config.yaml
train_examples: 39062
input: "log_mel"
targets: ["consonant", "vowel"]
channel_attention: "se"
depths: [16]
init: "lecun_normal"
optimizer: "adam_atan2"
learning_rate: 0.0037
beta1: 0.9
gradient_noise: 0.1
decay_fraction: 0.2
warmup_steps: 350
Rows from block 13 of a small sound classifier, named by matrix and row number. Each number is 500 + 50 x the weight over its row's rms, rounded and kept within 0 to 999. All counts start at 0. Numbers have three digits each.
After each channel's rows are labels from the 100 clips, of 14848, where the channel reaches its highest value: "responds to" is what is common among them. Only what is clearly more common there than usual is listed. The data: tunes sung on syllables by a formant synthesiser. In brackets: how many of the 100, against the usual share in percent.
# conv: pointwise conv (model.blocks.13.conv.weight, 320x320x1), inputs 0-79

conv.41:424536543553436557433471455479490347491547437460475557473530462506473468481495393535521520538504487501391556477510407485476509577550475480397441527573447507541476498462502464497517636434523505515441492435384444478514465534529433532474496468
responds to: reverberation (84 vs 50.5); vowel: /æ/ (70 vs 16.4); consonant: /n/ (52 vs 12.6); clipping (29 vs 8.6)

conv.313:536412522530509520454457535497511470442597417587468549378494497484501490471572483445532573419448454543526421480477485403490463479483551506398519522471462547576505492529476458502526441510431457475536551458501482555511508449491497601574433515
responds to: vowel: /æ/ (52 vs 16.4); consonant: none (51 vs 12.4); clipping (25 vs 8.6)

conv.181:516550504502528525430569527480551443509566465545462444502426515379516481463500572464541489481503507399466457570530526417470490511443571451539522536546411524563444530360508375514383467393463451573472455490569484502517535505463465452568511551
responds to: vowel: /u/ (57 vs 16.9); consonant: /d/ (37 vs 12.4)

conv.236:476590511459470518483486378452494431478382450537468542486520563500474431494511457454541524517358380470464452481579387531477537492449535469451433487522528556372487442423555435500539523502398493559409512472507608531488490490468478552501524512
responds to: white noise (50 vs 7.7); consonant: /n/ (49 vs 12.6); consonant: /m/ (47 vs 12); pink noise (35 vs 7.1)

conv.279:427441503417454452487557506467372545437498448568608481521495379531561444541489574524566510544434480536546476466520462450542514511460466483493478477520495451467389461569493473521449536532457476473548376504489439486455538466463470511478600458
responds to: consonant: /n/ (100 vs 12.6); reverberation (93 vs 50.5); vowel: /e/ (46 vs 16.9)

conv.201:414444605375513505483474464503512555485572414539515497495459579574545463458563603570529402479541468516476467514507641516567451443475501510517429416506395541487452591499518491502506501465399412485516458404560503509513426477490407512477419489
responds to: consonant: /ʃ/ (100 vs 12.5); reverberation (99 vs 50.5); vowel: /i/ (52 vs 17.1)

conv.208:451491478457436504450553498397506512481514485529485513443458342427532544554487483470605445542546554587518531484518444449428507438368499528550449495534463528368446464472464512529556518544524552509493485501446377530504485537426483567425589530
responds to: consonant: /n/ (100 vs 12.6); reverberation (97 vs 50.5); vowel: /ɑ/ (51 vs 16.5)

conv.283:544517575530420490495491493421417567495512522518577545545547581455447529450480470508463412478526550499526467513444456458466472456469521581502526523469442496567539544539487465565487532532389442528489520546586494468488460508536497589542470533
responds to: consonant: /l/ (100 vs 12.8); reverberation (99 vs 50.5); vowel: /æ/ (98 vs 16.4)

conv.219:481483477504481485499530613525442436449464499460501502503474542482474504476475423477462485445521578380494461500472580507428437635490514372449480595432489556581511453502351489417488583470451475540487456611462478523534500441592456459508487405
responds to: consonant: /b/ (65 vs 13); vowel: /o/ (43 vs 16.2); clipping (42 vs 8.6)

conv.79:484489389465472474501588570452410537532517397541549486470506472517584543536510413495409492459438488474517493540511549598454465466566536625479574496582445425422474533465502516531436468449421512461542533466502608479539530516462483516410419515
responds to: consonant: /ʃ/ (100 vs 12.5); reverberation (99 vs 50.5); vowel: /æ/ (82 vs 16.4)

conv.197:602525592522456565443514407399591506386356417495454549459501485478457591487522571548485460528476445491464516476513528602483507532510477456438577525388550643543612587495432391474430603480490494510531644540589512446491487543476506489613518556
responds to: clipping (50 vs 8.6); pink noise (34 vs 7.1)

conv.312:480415458473454528533443507528435466475502464466389511522489530458471367498440554534598434423492526393409439531574493488490434521458575439492485459402475459527559504473469501506569516428516458424492478443450477448343438446538504537446435418
responds to: consonant: /m/ (100 vs 12); reverberation (99 vs 50.5); vowel: /æ/ (81 vs 16.4)

conv.86:481498513533428485449500550484451495502538450468557485518465494539507548532471539507485510473480545491486502529368495494414516498497499496506482439407408577551561504561498509508523457464493493543509461542500635545438373576509451462531462527
responds to: consonant: /n/ (100 vs 12.6); reverberation (97 vs 50.5); vowel: /æ/ (73 vs 16.4)

conv.58:609506456445491445562462504517440518573484516588524473388501522522554534516572495361561557525553411442544442459527545474561538465509520463475460417479413392556560499466477513480452513511491456463491594439449446488488591545508468458515502475
responds to: consonant: /n/ (96 vs 12.6); reverberation (79 vs 50.5); vowel: /æ/ (62 vs 16.4)

conv.205:528464460450468533509473528512467447464462475446420453529427533483419423483420451553487427438469417409452368546487532481517453564473494513391459493493470534526495480484425520492530556403431488557560471532488455533514504471561440515453433405
responds to: reverberation (100 vs 50.5); consonant: /m/ (100 vs 12); vowel: /æ/ (36 vs 16.4)

conv.108:462547495436498516441571522506560552505416490512480447522485518450551451476541514457511457535460466450473415530445494413436445491456531465520518502515428451462454539464440392533519506490551470435457546458400445507395451448515565530442451434
responds to: reverberation (100 vs 50.5); consonant: /l/ (100 vs 12.8); vowel: /æ/ (98 vs 16.4)

conv.0:492552423491382447514433548453579484482554555485458436518491530506414534414488433528556546372570543491486465467454498487530426508486453438545483448475511513529534491504444533417473529485486534498467437488416525460391561463389506457407505376
responds to: consonant: /l/ (55 vs 12.8); vowel: /i/ (50 vs 17.1); white noise (31 vs 7.7)

conv.296:588506560564496496398572513488474478484495439449547502459487378440504481475447480444514473449509448504498514555461626422506574593526493479532437507550443529549516473522449551468487503507431527474472534595567452403488486434554474477516484471
responds to: vowel: /e/ (88 vs 16.9); clipping (52 vs 8.6)

conv.292:520451506523509551500566499476522415555380431586512495534470548483438553507507545450463582466481663457571479432484507479557472572504531556569478457460488535572561491489440595458454496547528432516481538567435528441463425471477459425400471455
responds to: vowel: /i/ (94 vs 17.1); consonant: /d/ (33 vs 12.4); clipping (31 vs 8.6)

conv.53:552408421468440493528475551549455515549472518461450384522458545393451493496526493511492468445490523432405399486507486467499581553357438470433512495469544513511540492516523471403529537440501526482461449547526519506532488505480473453380500528
responds to: consonant: /b/ (100 vs 13); reverberation (96 vs 50.5); vowel: /æ/ (83 vs 16.4)

conv.157:500470554520541427434561475512513506458488479514611504493501464483490476490530490523429459470463506521568505457557463542563520540533509471539559514440474521593510469551479525542522541535519601429567538465577446553496443461407527495431560382
responds to: consonant: none (55 vs 12.4); vowel: /ɑ/ (40 vs 16.5); clipping (29 vs 8.6)

conv.7:552469354446481448522432561465413436428491521491587574388582504570415475415443396546533464507535490484414581511577520439491516536559471533421562442477552565539479416487477515450541519457492472531563543508533501400452510384505469480451489465
responds to: reverberation (90 vs 50.5); pink noise (62 vs 7.1); vowel: /o/ (46 vs 16.2); white noise (36 vs 7.7)

conv.256:451390499520485514392501505461551382521560491548465540494543460532444417527484402493490583424468541482432533579572475383394542478550507584461580414515499530467460536575580461546490453376487481536493479437546509573536470521493435487417507585
responds to: vowel: /u/ (85 vs 16.9); pink noise (53 vs 7.1); white noise (37 vs 7.7)

conv.268:553517531557475530441552538481515516509468441474447379414425488399501501448506479475457522514490504472526511489432548312498514564529453464448454563541475510534505522522520501489483524533487464468445567555407483523533454519539494511513453537
responds to: clipping (64 vs 8.6); vowel: /e/ (53 vs 16.9); vowel: /i/ (46 vs 17.1); consonant: /ʃ/ (39 vs 12.5)

conv.221:466507435480531474518489497503497463432455561479504526494501566545511409455518491419471371403566533578332542529526597463532533596510479482389499506543491467567510504479467423424494484473524541557415462525509420457533355462526547506397449525
responds to: reverberation (99 vs 50.5); consonant: /m/ (99 vs 12); vowel: /æ/ (40 vs 16.4)

conv.49:492388406422485497542443477532471433530477562436418374528433561532512455505519434500516468460425463418365382485491352534528476564503503532475479545431499599539486487518486421457476550460508461609472446525487487469534492443550498447523541436
responds to: vowel: /o/ (98 vs 16.2); clipping (59 vs 8.6)

conv.173:546566460487516502499467532504520512470521437420433468500474498571539505507459603508577531414445432410525451505521466535439566543518620472493495556415525451478482516552415447580407471535468438474465477595483441506530483481423452430539533394
responds to: vowel: /o/ (99 vs 16.2); clipping (53 vs 8.6); consonant: /d/ (41 vs 12.4)

conv.212:460536536538559519521510512485471410574478485457501441443488520427440395420445470446575471450523503593414519486439517477484540505511497463476469468505480519464494489484519488419544576394602457543441436544540502437496477388455464480523512497
responds to: reverberation (100 vs 50.5); consonant: /b/ (100 vs 13)

conv.280:571497606488574453439448569442444532592434522506543555515475550504615581443601602490555562469534378451430489510587473464567458473459604405529466508440532583520549538575494431535542572376493464516517451466546498487427428482436525527582470568
responds to: vowel: /u/ (70 vs 16.9); consonant: /m/ (40 vs 12); consonant: /l/ (38 vs 12.8); white noise (26 vs 7.7)

conv.209:502493472503536483490542560544506541392545422498517558537516503432501492559557476469538542478476484554531551554533409533576571393545443368453555460551424420472470486498503527549507478523498471468630546551473452454471395469404484452377521478
responds to: consonant: /n/ (98 vs 12.6); reverberation (93 vs 50.5); vowel: /ɑ/ (82 vs 16.5)

conv.284:477504526499564493429466437495440409534515497493490499541519503455471488463489436446483488520547436552451498419478494499461440493472522479481516423459605417451435436447487515547535488523533399450593417495532500580413467505515546462465524512
responds to: vowel: /æ/ (60 vs 16.4); white noise (45 vs 7.7); consonant: /b/ (37 vs 13); pink noise (32 vs 7.1)

conv.316:424542518536493514450550574453521483527520449502440447459477469515518521526542558441480449435512448352494520492459533482444489549438539501554412459513484404492538406578434466463450497538526434554563448562542501476546464520490490514498562448
responds to: consonant: none (94 vs 12.4); vowel: /æ/ (58 vs 16.4); vowel: /e/ (39 vs 16.9)

conv.308:505547484443473534503441415565524518475412538400465517496492539492458534505449510463584536515491474505516487528509433526444559487546533433508513420459536531584482517493522563445534604506503562405514541576531484584522413446467473500407544508
responds to: consonant: /b/ (100 vs 13); reverberation (99 vs 50.5); vowel: /e/ (76 vs 16.9)

conv.61:420507395406500493474411421455458511563483469479493487543530433524502480530429526505520575522554532574502535538534548460530497474498558496447510530535573498468476451458544469485419437432488442442500485516489394582416566442490423492489520536
responds to: vowel: /æ/ (97 vs 16.4); consonant: /t/ (92 vs 12.3)

conv.35:402472588523523407513451461495546470440622467456564485484510404586422401394462537429486545441490532481491445431502497424479449485586511395454433537544509467442458483474548457450452485411522491431495515546469475545499446553464576487541654446
responds to: consonant: none (82 vs 12.4); vowel: /i/ (61 vs 17.1)

conv.318:508441522489562416411639560453410545469451516489469493490538593492530611446355516601498524501500477448473549360556470457479586549446577510443509475469514466577444457514520542550539482528537470470525550403439446531489517467548446419508439537
responds to: consonant: /l/ (98 vs 12.8); reverberation (79 vs 50.5)

conv.240:464597456542510452539480455518551558446499524480479453467502488551493497500383528532412642401494454397562396564501436485527476571447395408418481466492463447553496544517550542374519504551465506554459576586474413515531564496564547430480555487
responds to: vowel: /i/ (80 vs 17.1); clipping (49 vs 8.6); consonant: /ʃ/ (35 vs 12.5)

conv.151:558504492389617534463515523480457527440448546395462474582498507457466474498485466406571486486515479402437382513532586457598480445464595512606523480510465538498382517558494464473560513518459462453542474534523514447423483466548511571526415501
responds to: consonant: /l/ (100 vs 12.8); reverberation (99 vs 50.5); vowel: /æ/ (89 vs 16.4)

conv.75:404469524545551546497460495521490578502524531448492515514448578545465530504451438476448530433498464616504595514471515451535474557458551541505405549582540472475561478409393410475393457526516524505469490526463485529541609552494433418518502441
responds to: clipping (69 vs 8.6); vowel: /o/ (55 vs 16.2); consonant: /d/ (29 vs 12.4)

conv.210:429537494527386546485537466437500525514496502441458558486547556539457469460485430482494532531387546569512489586552517521466469658507477552464459530546462466517444550542542450412358598531538502557552475534610500465526472579597433543522554520
responds to: clipping (58 vs 8.6); vowel: /o/ (55 vs 16.2); consonant: /t/ (30 vs 12.3)

conv.272:363453567558524538452509416465490578531462465568548461571358500412559528445513409508500570503473388533547513600504492467393542459477442452554529489563557522420451485569531477448499447527551488531495474463471502538526457517434569593455435530
responds to: consonant: /ʃ/ (47 vs 12.5); vowel: /i/ (43 vs 17.1); vowel: /e/ (41 vs 16.9); consonant: /l/ (33 vs 12.8)

conv.258:570458557529534541516551468463537471500544494508503440372407486499520517526401473550389517508454518405398515477497505512493602523555527431486466548416605530513466575605536434505438471332506494553446558534488502519536491492504500440514426543
responds to: vowel: /o/ (76 vs 16.2); clipping (73 vs 8.6)

conv.163:479496589410506508440508473494508470570472496594401546452530466507569496450580533506453493552423526493568477504581528526452493436526604567567576549516467431349468521451460449449476586497516528540447546422495529543502504424425484438473592433
responds to: white noise (59 vs 7.7); vowel: /e/ (54 vs 16.9); consonant: /d/ (40 vs 12.4); pink noise (26 vs 7.1)

conv.113:514549552508447505483533395512417501536541530529499505428482503515502572435565585492504453495435437586547448591451493544553523503535424566466518415458389481538472515586551509564462572526514432493425484459507430510517480446480552503505530437
responds to: vowel: /e/ (75 vs 16.9); consonant: none (47 vs 12.4); consonant: /l/ (41 vs 12.8); clipping (27 vs 8.6)

conv.176:455531490449450536546478485543526511397464499542434527528540461545418409470391512553386500550500507532489587505600520473599531552550446574491540542585464398594495485485498508591513490455564433499587531417519538488536526486471441423540446515
responds to: white noise (58 vs 7.7); vowel: /ɑ/ (52 vs 16.5); pink noise (37 vs 7.1)

conv.70:527410435384416540505414546518585443454533410503467429541479516392485419513470523546361432480488455455388456530530526488447502524459518490530466493432560442507412517493419494514559548429487457445499490427401422452368534447537536549406537388
responds to: consonant: /m/ (100 vs 12); reverberation (99 vs 50.5); vowel: /æ/ (82 vs 16.4)

conv.46:438520467430531391435438505417431414498512542496503471545478506536506580401513499502515474459518476492514474460458461509501459510480549535530541468499584564538517492431508543505382416479489504528484485434418543476451591472424539463564556536
responds to: consonant: /ʃ/ (63 vs 12.5); vowel: /æ/ (55 vs 16.4); consonant: /t/ (35 vs 12.3)

conv.319:437535414509489503519491432436540495593457492530532521488564474515459489504441460555435468437479524460509443406435441465506442512507454323555547417568489519453429644467521520561552593450503555492427650524531436527506530553597456585501498500
responds to: vowel: /æ/ (76 vs 16.4); consonant: /n/ (49 vs 12.6); white noise (39 vs 7.7); consonant: /m/ (36 vs 12)

conv.130:496470463518519512509478546492495482497531507418436372515410528477511507413528488477494499454481497505535403525467529503465543545521448483462492599480568471534535507596558485476377578524488485532499520552501478531574556538529534443439567518
responds to: clipping (65 vs 8.6); vowel: /o/ (58 vs 16.2); vowel: /u/ (39 vs 16.9); consonant: none (34 vs 12.4)

conv.260:446391461624466511435465520462517473530457553392442463452431544456452461547574563513453483602520428401496500410506442487532542455464516430539531592446484450571502587492539450493533552497534452424457516504473603473566602561434614379448486577
responds to: vowel: /u/ (100 vs 16.9); consonant: /m/ (38 vs 12); consonant: /l/ (37 vs 12.8)

conv.214:454517431520564562591491476566519590529415550600439506390561535541481448563528514427456522514621496509482507453594458414536532467447450510412550412450554464521474534448424555450513557522541551576464615473500498517476571492492463433557552447
responds to: consonant: /b/ (100 vs 13); reverberation (99 vs 50.5); vowel: /ɑ/ (52 vs 16.5)

conv.119:511521422499567440566569516478465566478423573506546484424486539426554448499489533516515544438460480597445539494604447443538483458480506486476551510505595511461463587543448473463515549509595488429484537486448490452406531554519436464421508570
responds to: vowel: /o/ (84 vs 16.2); consonant: /l/ (77 vs 12.8)

conv.138:548454490553428489469518575554569615440416458483521476564444495455469466439492607570526550519522488477442518505464465417506495471539490534441457508540433492509553468414471533564393538437415537521526505522477420478474496484491491462465500536
responds to: reverberation (100 vs 50.5); consonant: /t/ (82 vs 12.3); vowel: /æ/ (35 vs 16.4); clipping (32 vs 8.6)